Weights of a small encoder-decoder image transcriber.
Data: trained on seven-segment displays showing three digits, 97500 training examples, 2.6 epochs.
Rows from block 4 of the image encoder of a small encoder-decoder image transcriber, named by matrix and row number. Rows with one number belong to one neuron. Each number is 128 + 24 x the weight over its row's rms, rounded and kept within 0 to 255. All counts start at 0.
After each neuron's rows are labels from the 100 images, of 14976, where the neuron reaches its highest value: "top examples" is what is common among them. Only what is clearly more common there than usual is listed. The data: seven-segment displays showing three digits. In brackets: how many of the 100.
# fc1: MLP up (encoder.blocks.4.mlp.fc1.weight, 384x192), inputs 96-191
# fc2: MLP down (encoder.blocks.4.mlp.fc2.weight, 192x384, transposed), outputs 96-191

fc1.125 [105 120 150 135 129 154 132 126 127 111 131 198 145 118 129 108 100 117 156 126 115 108 101 125 128 165 123 117 148 110 131 150 136 154 107 103  74 118 135 111 134 143 109 134 129 124 171 149  91 138  83 130 112 163 120 122 153 170 181 149 137 131 156  91 104 155 148 105 108 129 140 104 124  94 127 148 135 143 166  94 140 146 111 147 116 151 135 116 170  86 135 106 116 139 150  99]
fc2.125 [160 147 165 101 145 147 146 117 145  63 116 162 134 151 156  95 112 105 103 135 115 107 101 118 117 152 134 151 183  90 105 106 162 141 124 116 133 128  97 163 126  87 156  82 108 140 125 129 152 107 115 110 128 127  80 116 120 141 111 119 112 134 106 115 126 134 170 123 142 110 129 112 176 122  88  79 106 124  96 138 150 149 135 127 158 190 145 107 145  91 134 130 135 132 201 109]
top examples: red glow (45)

fc1.308 [107  66  97 149 104 122 100 103 148 140 126 136  97 147 107 135 197 142 112 132 157 146  93 150 114 102 141 124 120 132 127 139  56 140 156 119 137 136 131 119 146 148 151 173 172 124 143 153 105 120 112 127 147 146 131 136 107 167 156 137 156 118  91 103 176 170 172 113 127 105 139 120 119 148 126 165  85 117 149 164 126 148 107 139 116 113 135 132 108 108 143 124 135 123 102 120]
fc2.308 [125 140 146 151 178 159 156 110 159 187 160 143 115 154 140 127 105 152 137  78 122 134 126 121 126 130 117 127 131 114 124 107 148 163 137 143 117 123 119  95  84 161  81 143 117 121 150 147 140 116 104  94 126 142 134  94 123  82 134 140 123 136 106 189 106 133 145 147 133 132 101 102 163  92 131 143 159  81  89 109 108 106 104 147 136 103 119 121 131 140 136  83 146 137 122 147]
top examples: amber glow (40)

fc1.237 [139 137 141  94 122 111 148 126 138 135 126 121 137 142 105 121 120 110 111  50 102 105 109 132 122 124 116 150 157 117 146 135 132 127 135 195 111 159 149 165 110 132  99 110  92 149 114 115 104 144 119 122 150 161 101 127 139  90 128 116  96 157 111 149 189  89 145 136 108 112 119 149 106 154  97 140 145 135 120 113  83  80 156 163 130 136  95 121 123 111 107 147 149 147 178 130]
fc2.237 [142 127 119  84 136 145 184 130 135 104 121 144 122 132 122  97 111 115 143 103 133 122 109 119 116 118 139 156 129 142 154 122 167 157 141 157 113 153 135 129 109  81 148 140  92 118 108 137 148 134 112 124 107 147 131 131 121 150 105  61 129 132  74 146 142 150  88 117 112 135 132 149 127 120 134  81 134 114 141 151 104 113 153 125 169 117 117 114 124 137 143 113 157 149 168 110]
top examples: first digit: 3 (29)

fc1.306 [ 83  80 120 103 131 148 119 109 153 148 142  84 127 174 142 124 177 137 110 118 163  90 111 169 103 140 164  69 120 134 159 143  94 125 146 130 134 117 128 141  91 155 129 137 152 135 132 146  84 134 139 145 162 127 113 122 125 114 105 174 169 140 163 139 150 120 172 132 134  99 191 102  69 101 104 169 111 145 156 131 119 104 155 113 128 130 117 119 148 120 124 132 134 135 148 135]
fc2.306 [142 147 173 125 135  86  92 166 148 142 136 117 150 141 115 132 108 151 104 116 127 139  98 132 122 102 138 135 121 161 155 153 122 101  96 148 120 140 175 151 123 148 114 138 122 143 114 137 133 172 153 128 159 133 145 142 141 115  80 153 103 122 129 121 116 121 109 139 108 135 137 117 107 173 122 115 150 145 156 166  86 142 100 121 106 148 134 137 148 150 130 100 140 148 118 112]
top examples: blue glow (37); red glow (37)

fc1.202 [123 143  92 170 116 186 155 103  88 148 111 139  83 126 159 145 150 124 138  98 133  93 114 113 114 151 106 122 122 136 138 154 163 120 147 143 166 137 114  96 146 142 136 129 148 111 129 146 136 117 139 143 148 124 142 112 144 139 127 139 136 140 186 111 131 166 121 125 139  87 138 134 117 143 153 115 111 125 176 148  77 164  89 133 123 150 172 114 104 104 154  98 148 142  92 119]
fc2.202 [127 118 124 152 114 164 163 146 157 147 114 150 121 102 111 118 114 150 123 142 143 164 168 161 153  98 129 144 110 150 146  97 165 156 146 123 127 153 153 144 130  82 104 124 136 112 137 134 124 147 125 112  87 152 117 117 119 142 119  99 121 179 122 116 137  96 124 126 162 127 135 118 148 105 120  74 144 128 106 120 116 152 115 118 199 147 117 133 143 157 124 182 149 170 142 154]
top examples: blue glow (53)

fc1.348 [154 111 145 114 132 128 117 138 131 111 137 141 141 102 163 144 140 134  87 131 133 136 142 149 132 155 175 143 118  99 116 131  98 153 105 116 150  95  98 135  91 142  92 131 117 148 158 162 119 124 127 130 120 123  92  67 108 114 121 139 116 106 106 126 110  68 109 121 125 148  96 115 146 123 111 114 142 155 109 131 137  90 118 113 128  99 104 129 181  69 102 123  89 118 116 108]
fc2.348 [122 153 134 153 137 151 107 117 126 140 126 131 156  96 104 101 130 122 126 161 130 145 107 144 150 103  96 113  89 125 109 145 103 138 154 101 138  97 138 120 155  71 151 127 107 112 143 108 125  92 140 130 134 127 101 141 133 138 182 116 107 120 134 101 104  84 123 145 185  96 144 158 144 117 130 111  93 148 113  88 146 129 105 154 187 168 144 123 117 134 153 132  99 113 146 112]
top examples: glare (75)

fc1.210 [ 77 142 102 139 111 125  92 174 115 119  67 143 159 154 129 118 106 145 187 138 103 178 174 105 114 102 155 114  70 105 128 114  74 168  93 125 129  98 149 110 113 122 134 133  96 136 129 139 127 123 106  92 101 155 110 141 150  92 182 160 113 117 114  77 143 142 127 107 139 125 136 109 140 121 124 151 141 111 133 157 159 123 103  91  97 135  87  76 148 139 129 138 109 119 159 121]
fc2.210 [113 136 123 126 128 116 147 142 149  71 141 172 138 106 129  88 109 133 128 179 110 130 124 143  94  97  91 149 140 124  72 131 139 135 137 161 106 117 115 149 156 136 125  73  84 112 151 105 119 101 122 106 149 104 101 136 161 116 150 125 136 163 147 131 118 119 107 167 167 171 153 104 170  89 103 118 162 141 147 137 175 142 135 135 133 165 126 149 150 131 124 153  89 175 135 102]
top examples: amber glow (40)

fc1.72 [ 69  96 123 108  97 122 159 128 164 129 112  82 104 136 104 115 137 117 118 120 122 106 125 140 150 118 135 108 121 107 125 127 104 120 129 160 134 100 175 130 140 169  93 143 158 161 119 120 108 124 146 137 148 119 132 119 120 123 143 136 185 143 145 118 115 126 185 130 104 102 110 109 123 112 120 106 125 125 128 156 141 109 147  80  88 107 170  67 137 110 148  95 142 130 116  88]
fc2.72 [109  79 129  99 121 107 116 158 142  93  95 100  97 106 116 138 132 115 139 126  54 128 123 136 154 144 123 107  85 120 131 131  98 143  61 115 148  82 149 121 161 117 133 137 134 203 133 153  81 112 133 131 131 127 116 165 143 160 118 125 116 135 109 104 119 142 113  93  59 126 122 148 111 155 113 141 130 169 123 175 105 119 103 138 113 110  97 114 141 158 104 102 127  93 131 120]
top examples: white glow (52)

fc1.80 [ 99  97 103 100 126 135 139 100 124 139  89 132 124 176 124  96 145 117 151 119 109  52 159 100 132 157 139 100 128 112 105 137 112 110 134 151 119 127 116 128 116 119  98 154 109 159 157 138 138 112 101 111 152 126 121 164 149 105 133 136 119 112  95 120 101 114 117 117 149  74 118 128 158 133 131 140 102 111 157 153 122  68 152 144 105 158 118  90 123  84  81 103 153 144 157 138]
fc2.80 [ 99 139 144 106 105 119 122 133 120 192 124 125 125 114 145 125 121 145 174 137 133 140  82 137 124 137 126 100 121 156 149 156 101 128 150 107 123 149 129  68 113 161 130 156  93 134 153 164 127  98 136 139 110 116 148 127  99 133 158 119 104 150 105 149 134 136  81 123 109 121 116 128  90 114 151 170 104 158 151 122 114 102 117 124  84  88 156 117 107 131 132 115 118 172 116 127]
top examples: red glow (38)

fc1.98 [132  98  97 108 126 134 120 106 141 125 147 148 100 155 125  84 147 168 102 128 174 106 132 208 128 128 142 126 132  91 139 209  97 137 149 153 159 154 135 165  71 168 131 137 115 116 111 128 126 162 117 147 131 130 124  72 156 101 164 119 137  98 189 126 136 126 127 121 119 145 159 118 106 109  85 135 142 109 124 120  86  74 162 186 106 147 116 118 121 146  97 128 133 130 119 136]
fc2.98 [115 115 142 143 112  75  78 157  91 117  91 114 130 139 134 114 135 136 164 111 130 164 138 139 157 122 149 122 143 111 124 130  55 168 149  83 109 127 143 119  95 131 144  76 115 160  97  99 115 154 116 143 154 129 125 144 157 137 146 144 138 113 132 155 163 126 106 138 138 145 111 117 143 128 117 125 124 136 160 156 140 142  65  98  79 105 135 124 125 183 143 122 138 147  94 120]
top examples: glare (70); white glow (37)

fc1.247 [125 157 110 137 140 122 119 125 144 113 119 160 113 163 134 125  98 150 128 153 203  84 104 165 104 142 127  87 144 135 161 180 126 138 101 139 167 139 146 184 104 127 102 104 130 140 116 149 108 155 133 121 120 135  92 103 181 101 147 131  95 129 114  98  97 128  87 123 124 127 146 128  99 119 154 135 165 122 103 112 112  66 125 105 115 144 142 118 116 166 154 139 132 127 114 112]
fc2.247 [166 107 104 132 109  92 145 142 120  93 113 131 155 134  85 105 168 172 148  94 105 160 132 125  90 112 142  95 170 126 176 133  97 190 138 123 154 155 131 126 111 145 142 114 147 153 119 110 136 141 106 152 120 102 116 135 147 133 149 141 114 130 139 170 120 101 127 108 131 115 123 133  82 130 133 141 108  86  72 122 119  89 116 108 102 148 106 116 145 143 164 105 103 131  84  87]
top examples: glare (91); red glow (40)

fc1.358 [114 130 114 121 123  95 122 175 100  94 120 159  96 154 115 138 122 169  87 138 127 127 135 144 121 199 143 124 195 127 122 128  88 144 139 153 111 106 115 125 153 134 119  91 141 142 152 138  97 132 155 141  94 118 156  67 137 149 113 158 114 126 111 123 124 101 155 146 137  71  94 120 129 106 119 142 134 146 121  94 140  92 173 158  92 135 137  97 165  94 136 115 128 111 162 113]
fc2.358 [157 143 154 116 115 144 118  97 143  83 119 123 108 140  99  95 120 137  95 174 117 165 115 143 109 114 112 154 150 146  92 139 157  99  99 127 128 107 182 116 123 113 105 128  94 122  91 122 107  86 117 148 132 101 130 165 119 148 153 115 118 124 133 118  94 119 135 133 135 136 134 150 105 154 117 115 139 164 138  85 135 128 134 158 170 172 138 154 141 137 121 122 113 105 123 156]
top examples: white glow (40); second digit: 0 (30)

fc1.170 [ 99 147 104 116 117 130 117 120 107 119  85 131  81 183 147  87  90  84 158 129 103 174 157 121 126 173 133 101 110 152 133  99 124 130 106 150  96 168 146 126 132 138 100 153 163 171 115 160 129 114 106 120 116 118 152 134 152 133 115 144 140 150 150 132 151 118 159 134 131 109 151 126 115 130 138 133 121  97 101  91 111 113  75 129 135 169 135 111 112 146 122 130 145 114 118 120]
fc2.170 [141  93 106  88 138  94 160 145 149 158 123 132 122 138 131 124 147 148 179 114 116 110 130 124 136 120 144  94  82 141 172  96 152 123 107 162 150 130 140 134 140 128 145 118 156 135 133 170 143 168 150  99 115 127 134 147  84 146 166 120 143 140 133 150 142 133 103 107  87  81 101 130 136 178 107  92 134 144 156 148 131 151 135 136 184 107 129 105 147 123  95  99 112 146 143 166]
top examples: white glow (49)

fc1.355 [132 104 121 170 111 141 108 104 148 117  93 178 113 114 139  96 103 117 160 144 150  87 129 153  60 176 176 118 146  94 129 167 104 149 118 143 150 127 143 118 129 157 117 111 110 113 129 165 125 152  86 131 149 146 133 125 146 133 171 143 128  91 123 126 114 153 125 117 139 125 105 111 154  93  99 134  97  92 124 105 133 118 100 128 129 160 133  90 108 123 130 117 159 163 129 103]
fc2.355 [167 157 127 137 146 151 138 135 132  73 137 115 100 159 165 107  98 133 109  92 140  99 140 161 101 119 140 150 195 103 148 125 177 176 104 124 116 171 108 149 100 105 150  99 123 153 114 121 135 134 108 104 102  76  76 156 148  67 108 112 133 150 150 164 140 126 126 113 143 132 133  97 144 116 105  66 153 125 119 141 145 145  91 115 173 155 118 120 149 112 112 130 108 139 140 116]
top examples: red glow (51)

fc1.382 [ 93 161 121 105 150 144  94 147  89 147  83 128 117 178 104 131 150 133 126 114 103 181 129  94 101  95 147 129 155 142 146 126 109 162 149 130  89 138 159 111 167 140 163 102 147 154 129 201 140 131 132 129 129 143 115 114 125 137 135 151 121 139 118 106 146  99 128 122 168  88 147 128  89 113 112 152 114 102 119 104 137 141 118 127 137 138 127 108 133 146 149 142 115 139 145 126]
fc2.382 [103 132 145 118  89  72 158 153 121 138  90 100 171 123 126 112 160 123 173 110  99 134 109 120 112 101 127 134 127 112 107 122 129 147 120 101  91 106 158 110 101 124 107 154 121 174 130 142 124 150 107 119 160 145 150  96 149 120 165 129 129 148 126 145 144 154 145 154  76 171 108 168  83 114 119 121 155 110 101 177 105 155  99 112 101 113 118 135 104 130 156  96 111 138  96 105]
top examples: amber glow (44)

fc1.345 [ 95 106 102 130 128  98 139 128 101 170 110 125 152 123 167 103 156 135 162 144 142  91 100 132 113 142 176 132 116 112  79 123 123 166 178 121 112 138 124 121 131 151 185 113 144 128 132 182 132 121 116 126 135 170 129 136 151 154 154 171 142 133 126 101 147 177  96 110 128 107  85 146 122 124  93 154 124 117 138 116 132 123 115 127 129  92 122 108 114 142 147 119 120 104 135  93]
fc2.345 [129 133 143 136 138 140 138 122 164 130 125 139 160  93 102 108 134 133 140  78 141 126  70 106 120  87 104 132 166  83  92 114 155 176 129 110 120 138 116 157 104 165 141  94 128  84 171 187 146 113 117 144 102 149 134 119  95 129 204 112  99 125 156 143 118 181 123 135 115 124 117 115 109 117 107 148 141  73 171 124 109 121 127 128 136 109 132  73  88 114 122 113 107 173 146 111]
top examples: the digit 1 (57); third digit: 1 (27)

fc1.160 [ 92 104 123 112 118 133  91 123 140 163 134 162 104 143 144 116 138 150 153  96 129 108 158 169 129 154 161 118 145 110 118 132  75 134 131 172 144 138 127 120 129 162 143 128  87 151 141 150  61 133 124  78 158 150 135 131 111 117 136 142 143  66 142 105 116 131 133  99 123 138 124  55 110 141 137 106 138  83 128 116 141 101 100 136 115 139 145 128 106 127 138 126 158 132 111 138]
fc2.160 [100 108 110 125 115 138 144 139 110 170  90 115 118 124  87 113 150 122 161 157 114 150 166 143 126 117 129  89 133 114 139 127 144 143 143 129 106 152 107 145 141 177 127 145 134 142 129 135 123 119 139 142  99  93 133 135 127 121 142 146 106 164 138 168 127 147 132 143 112 123 133 109 126 140 140 142 140 144  89  88 124 104  89 135  82  94 155 125 106 137 130 118 160 158 154 143]
top examples: blue glow (36)

fc1.228 [124  62 103  98 126 107 142 128  86 148 107 129  95 142 128  89 137 108 161 114 109  74 109 127 120 160 137  67 112 150 140 115  98 143 149 130 160 147  97 136 157 138 181 120 160 165 141 134 145 126 100 110 134 116 126 169 142 141 101 130 125  90 154 144 139 139 181 117 141 128 129 152 108 153 145 116  67 134  99 157 139 126 114 146  92 111 179 120 115 100 127 119 159 146 118 103]
fc2.228 [ 84  96 131 108 102 106 124 130 149 143  96  96 114 110  98 134 145 106 172 109 115 138 141 151 113 149 137  98 118 113 144 106 147 196 112 107 103 102 162  99 131 137 120 159 124 190 108 147  87 148 119 100 115 169 138 122  74 107 148  99 102 204 163 177 138 166  91  97 103 108 130 130 119 154 105 120 184 129 166 140 108 127 103 135 153 123 131  85 142 172 114 136 140 131 102 133]
top examples: blue glow (40)

fc1.334 [ 88 164 133 132 147 119  83 156 135 107 119 138 126 151 119  92  91 120 134 145 123 159 156 137 109 111 158 123 130  96 131 114  84 167 129 109 137 108 126  92 126 111 129 127 137 132 130 163 147  99 114 115 145 156 115 158 123 137 155 178 107 173  89 118 129  91  93 108 163 123 138 136 120 168 127 142 146 108 148  91 159 146  98 137  93 144 138 123 150 126 133 129 138 175 164 101]
fc2.334 [127 130 151 140  95 112 139 113 127 127 145 157 110 128 112 153 158 139 137 178 105 130 159 115  98  91  94 145 112 132  61 155 139 138 130 147 146 119 166 118 185 149 125 121  82 117 121  82 139 116 125  92 124 132 107 134 168 134 152 126 144 158 151 126 131 143 102 164 133 141 180 143 108 130 126 119 119 153 174 147 139 179 154 122 122 140 129 105 145 157  92 162  99 152 145 160]
top examples: white glow (45)

fc1.267 [103 162  94 149 183  90 109 167 111 121 106  90 121 137 123 122 158 164 102 129 164 128 173 148 138 145 158 111 162 123 133 155 115 143 124 115 134 155 143 132 144 146 121 144 133 136 141 153 114 120  97 129 148 153 144 112 173 139 174 150 112 112 139 142 115 121 151 121 138 144  95  93 109 119 101 134 147 105 101 112 119 119 147 155 115  89 156 113 124 150 147 116 142 162  77  97]
fc2.267 [132 146  85 128  94 195 130 101 135 155 155 138 149 141 109 161 136 152 106 119 140 141 101 110 122 113 128  95 140 138  94 119 132 123 156 123 110 126 119 116 158 147 177 132 111  98 172 155 121  85 137 155 105 141 137 116 135 136 146  96 131 110  96 112 135 146 113 105 116 114 131 153 112 134 143 113 139 138 170 133  88 139 177 149 143 131 141 125 116 146 158  92 119 107 159 138]
top examples: amber glow (38)

fc1.381 [143 145 144 146 118 107 124 141 119  85 140 158 130 120 150 141 127 153 134 116 153 127 115 161 112 123 123  97  96 141 103 181 115 133 121 154 138 106 179 109 124  94 101 124 129  98 149 128 133 116 109 121 101 108 104 128 147 115 165 146 118  81 128  95 153  96  82 157 133 141 189 127  99 121 126 172 120  99  90 106 114 115 124 137 148 147 165  92 143 144  79 131 153 172  90  81]
fc2.381 [161 142 138 125 130 134 156 150 122 185 163 126 131 120 135 122  81 134 110 131  96 142 173 117  95 160 105 152 166 146  71 137 190 135 155 113 139 155 122 141 161 145 100 122 109 135 184  81 104 105 133 127 140 118 126 167 119 109 108 116 128 120 114  87 129 132 113 124 128 139  91 127 124 141  91 110 104 137 122  98 169 163 134 128 152 110  66 145 147 127 152 132 145  97 191 134]
top examples: the digit 1 (65); amber glow (43); first digit: 1 (35); third digit: 1 (31)

fc1.114 [139 150 108 141 154 142 104 111  90 113  74 158 146 145 142 132 120 167 156 133 133 101 119 136  80 173 154 119 141  90 145 160  95 178 128 115 138 114  73 107 138 113 134 132 114 115 141 124  99 132  79 121 127 153 104 111 135 156 131 136 147  90 144  83 144 128 130 120 122 129 140 104  77 100 122 160  99  66 148 135 141 128 121 138  83 137 135  89 146  75 107  94 126 147 183 109]
fc2.114 [148 119 168 100 136 153 142  80 154 127 121 140 144 174 126  81 133 116 108 126 163 131  60 140 120  94 143 100 165  83 141 116 141 165 101 124 131 135 135 128 111 117 155  87 109 114 146 154 182 111 122 131 129 127  98 131 120 128 145  96  79 153 144 123 104 114 100 119 115 137 132 159  91 135 108 114 136 107  94 119 127 105 144 114 134 170 137 143 110 126 136 125 116 149 129 129]
top examples: red glow (37)

fc1.319 [106 142 105 124 154 138 130 147 139 119 107 160 175 175 120 117 131 154 174 119 124 120 106 135  94  94 140  77 144 100 127 138 126 138 187 123 129 144 155 158 117 210  87  94 137 126 134 132 102 110 106 125 101 138 108 140 170 136 120 153 145 119 172 101 162 120 104 126 152  93 143 106 103 116 114 157 103 122 156 171 114 131 114 167 107 133 125 108 121  95 108 170 129 146 154 134]
fc2.319 [128 121 138 125 119  94 151 135 124 119 140 121 129 126 133 131 124  99 130  89  79 134  82 129 143 149  98 114 109 135 106 125 159 113 111 154  93  88 148 131 103 119 121  94 119 155 147 123 154 105 113 134  94 181 149 189 115 149 123 134 130 106 120 143 127 136 177 145  86 168  76 157 155 136 151 134 128 135 140 173 148 105 129 129  71 105 167 171 123 127 147 123 155 139 113 151]
top examples: the digit 1 (70); red glow (51); first digit: 1 (39); third digit: 1 (27)

fc1.266 [141 144  99 145 129 131  95 145 150 127 104  70 158 122 136 101 140 182  94 103 141 125 127 136  84 142 160 123 155 129 127 165 118 119 111 120 120 107 148 166 137 138 153  89 149 105  92  97 118 128 115 157 137 146 147  93 131 130 167 117 191  73 160 113 150 158  99 128 101 104 138 123 124  94  90 175 146 141 128 149 121 110 133 159  85 111 134 123 109 145 140 111  95 119 156  92]
fc2.266 [121 117 134 193 140  63 137 117 100 178 166 129 149 135 127 151 154 122 143 124 140 152 146 119 127 160 136 144  97 159 138  99 110  92 161  71 122 124 119 119 115 157  92 107  99  94 134  32 137 133 103 115 131 133 185 137 163 165 136 132 155 130 122 141 134 113 100 153 126 133  72 107 139 144 115 161 124 129 159  92  86 121 156 128 119  79 142 113 125 112 162 131 135 135 103 118]
top examples: dark on pale (100)

fc1.107 [116 123 111 173 120 144 133 108 109 150 138 142 142 113 130 102 154 112 122 136 147 149 115 174 100 108 170 103 116 113 131 165 106 124 152 128 164 135  73 123  98 107 161 141 147 101 121 143 111 116 128 111 137 134 122  71  88 125 131 138 140 109 161 103 136 114 173 113 158 157 215 136  94 126 130 126  94 147  90 122 135 137 126 116 135 129 142  95 124 129  81 113 132 136 107 122]
fc2.107 [115 107 115 131 126 150 151 153 148 178 120  91 109 114 134 137 147 104 127 112 150 163 139 124 153  92 135  84 142 111 119 124 156 146 177  98 134 117 114 121 112 114 169 139 147 111 163 145 117 118 142 122 121 119 150 109 132 140 132 100  98 132 105 157 126 166 136 165 125 173 115 142 136  82 132 146 110 133 112 125 130 111 114 134 125  65 147 142  86 176 137 115 147 121 100 146]
top examples: blue glow (38)

fc1.356 [ 95  92 131 102 153 153  95 141 141 137 127 153 139 147 149 115 141 110 156 131 118 123 131 136 142 158 139 154 115 139  86 139 149 135 100 111 114 140 142 128 129 130 147 144 120 172 149 139 103  93 106 149  73 124 111 124 130 101 162 140 129 117 117 130 111 135 129 122 107  96 148  84 104  91 102 124 163 138 113 131 153 103  88 121 123  70 147 150 146 138 114 144  71 132 115 161]
fc2.356 [149 118 114 123 127 151 109 112 119 128 100 118 168 143 107 135  91 116 151 145 109 138  72 119 123 122 100 122 122  63  63  87 132 153 126 132 136  83 173 140 190 104 108 151 113 142 168 165 106  88 125 123 147 112 120 140 123 139 179 101 132 154 121  83 110 135 117 127  91 100 131 129 112 108 105 133 106 147 144 127 131 146 143 103 123 144 128 112 117 104 125 134 114 113 148 155]
top examples: blue glow (37); first digit: 5 (29)

fc1.13 [124 124  70 145  76 137 133  95 136 184 112 131 193 129  96 146 116 148 128 136 159 109  92 122  84 125 104 110 135 124 152 110 128 133 155 106 171 149 105 154 159 157 172  98 120  82  92 110 119 135 151 149 179 111 134 146 177 164 140 114 162 137 152  85 144 154 105 146 141  90 143 146 116 109 125 189 115 132 146 121 126 136 136 146 118 130 173 130 126 115 110  75 142 152 110 115]
fc2.13 [126  80 133 106 130 144 132 102 102 191 174 120 160 113 101 149 141 121 150 142 127  93 116  93 142 131 136 114 104 157 141 111 152 111 175 147 122 139 110  84 147 155 115 124 128  86 153 159 152 137 149 139 123 142 152 146 107 144 136 106 132 141 152  89 127 120 134  91 135 127 113 130 136 123  96 136 100 131 134 140  87  92 153 103 132 118 124  88 125 106 164 124 116 118 107 102]
top examples: the digit 1 (58); second digit: 1 (28)

fc1.183 [125 112 157  90  98 155 137 157 111 189 153 118 130 147 125 137 114 121 159 111 106 100 134  96 133 129 122 159  96 100 134 107  99 151 135 112 172 144 135 109 140 150 105 150 146 136 140 143 124 137 142 143 167 144 112 163 166 138 134 123 186 119 170  99 186 127 137  92 117  68 102 156 104  89 126 157 119 127 136 103 139 129 114 154 127 185 180 135 133 111 121 150 146 126 144 117]
fc2.183 [113 127 105 148 118 152 142 138 140 152 110 113 122 128 109 100  99 118 119 112 137 116  63 103 128  69 155 134 110 178 180 113 161 126 149  98 111 143 139 114 108 125 125 134 108 110  69 127 146 154 156  96 157 130 144 129 125 110  75 147 115 132 136 105 121 107 114 108 126 167 144 188 108 100 120  70 136 145 147  87 159 151 119 148 118 127 105 136  99 144 185 128 136 134 152 121]
top examples: amber glow (35); first digit: 6 (28)

fc1.104 [157 144 142 111 116 121 120 137 139 136 129 125 114 137 137 127  78 120  70 142 106 126 133 130 142 115 149 109 201 151 114 129 151 114 125 156  78  96 164  98 142 111  99 144  84 164 136 147 153 142  88 143 116 142  92 126 121 127 131 113 148 142 103 131  94 126 174 160 117 130 102 138 126 139 123 108 182 142 141 132  98 101 139 138 146 147 119 167 140 135 155 118 133 129 117 109]
fc2.104 [108 139 127 135 118 112 157 126 135 130 112 137 115 131 109 108 119 166 117 131 138 132  84 139 142 162 127 141 116 110 128 147 176 141 133 154 123 135 113 124 105  72 146 135 119 126 128 121 103 104 117 139 145 126 125 120  79 149 164 126 110  93  97 126 120 141 131 115 104 113 160 119 123 146 118  50 133 110 127 154 131 126 148 165 201 137 160 130 125 131 130 121 129  97 141 101]
top examples: dark on pale (100)

fc1.376 [112  78 121 134 149 124 129 111 129 144 116 110  99 143 123 103 169 121 106 116 150  92 122 191  98 154 164  80 150 132 165 196  94 161 165 158 146 121  85 135 102 146 133  86 133 101 137 129 109 138 139 134 142 131 108  70 136 134 139 138 167 106 152 113 136 144 167 110 177 149 157 104 129 139 112 125  90 139 122 141 135 142 152 132  91 115 158  77 103 123 127 128 148 136 141 122]
fc2.376 [115 113 100 106 154 153 171 124 141 177 123 120 105 112 158 130 114  99 152 108 148 155 148 149 115 143 124  73 133  89 117 130 174 145 154 127 127 137 122 111  73 117 145 136 127 104 160 133 137 106 109 124 130  95 157  97 123  96 156 129  96 123 123 188  89 149 152 155 117 196 120 103 185  76 152 141 101 129 100  90 134 133 110 133 150  86 152 123 105 143 132 149 147 102 125 142]
top examples: blue glow (51); second digit: 2 (25)

fc1.48 [ 96 106 128 121 129 130 129 104 155 141 156 139 157 123 159 143 135 106 147 142 126 173 104 158 147 119 131 113  96 163 137 132 105  94 134 141 163 121 123 169 147 148 114 140 154  95 121 105  98 126 152 158 137 119 120 127 137 115 124 136 124  76 175  69 103 117  71 135 148 119 188 145 105 101 146 138  94 133 151 115 145 117 116 157 128 130 107 156 153 120  79 145 114 115 158 163]
fc2.48 [143 117 120 142 137 172 143  96 139 136 142 155  92 122 139 132 123  81  96 147 157 153 115 151 110 128 171 116 142 144 158 116 137  92 109 202 118 154 112 149 138 117 148 145 123 120 129 150 129 148 139 142 131  99 124 145 108 138  58 109 120 134 137 104 131  83 126 124 147 131 147 116 134 127 139  84 122 161 140  79 125 104 164 131 175 156 120 169 135 114 139 149 163  97 142 140]
top examples: red glow (51); dark on pale (37)

fc1.105 [113 111 126 132 159 147 120 145 128 135 176 143 191 121 142  96 156 111 113 122 135 122 111 123 107 132 151  90 150  88 117 121 124 174 147 127 109  77 108 124 138 132 115 118 114 103 126 165 136 120 103 142 116 138 141 139 131 160 151 131 147 107 114 107 143 123 148 112 140  96  93 131 119 123 100 129 117  94 136 105 154  90 115 132 125 166 143 100 151  76 133 136 122 170 146  78]
fc2.105 [179 124 153 144 139 173 121 116 143 118 129 113 136 159  81 108 115 124 132 110 138 117  88 145  99 103 120 132 146 100  70 150 163 155 133 100 136 102 127 156 160  95 146 137 142  88 182 126 145  71  97 133 119 125 103 111 137 124 176 117 116 123 133 117 133 144 138 157 137 125 148 140  79 123 130 111 148 113 126 152 105 137 139 126 180 181 112 129 112 107 133 135  96 129 135 131]
top examples: the digit 4 (57); white glow (36); first digit: 4 (27)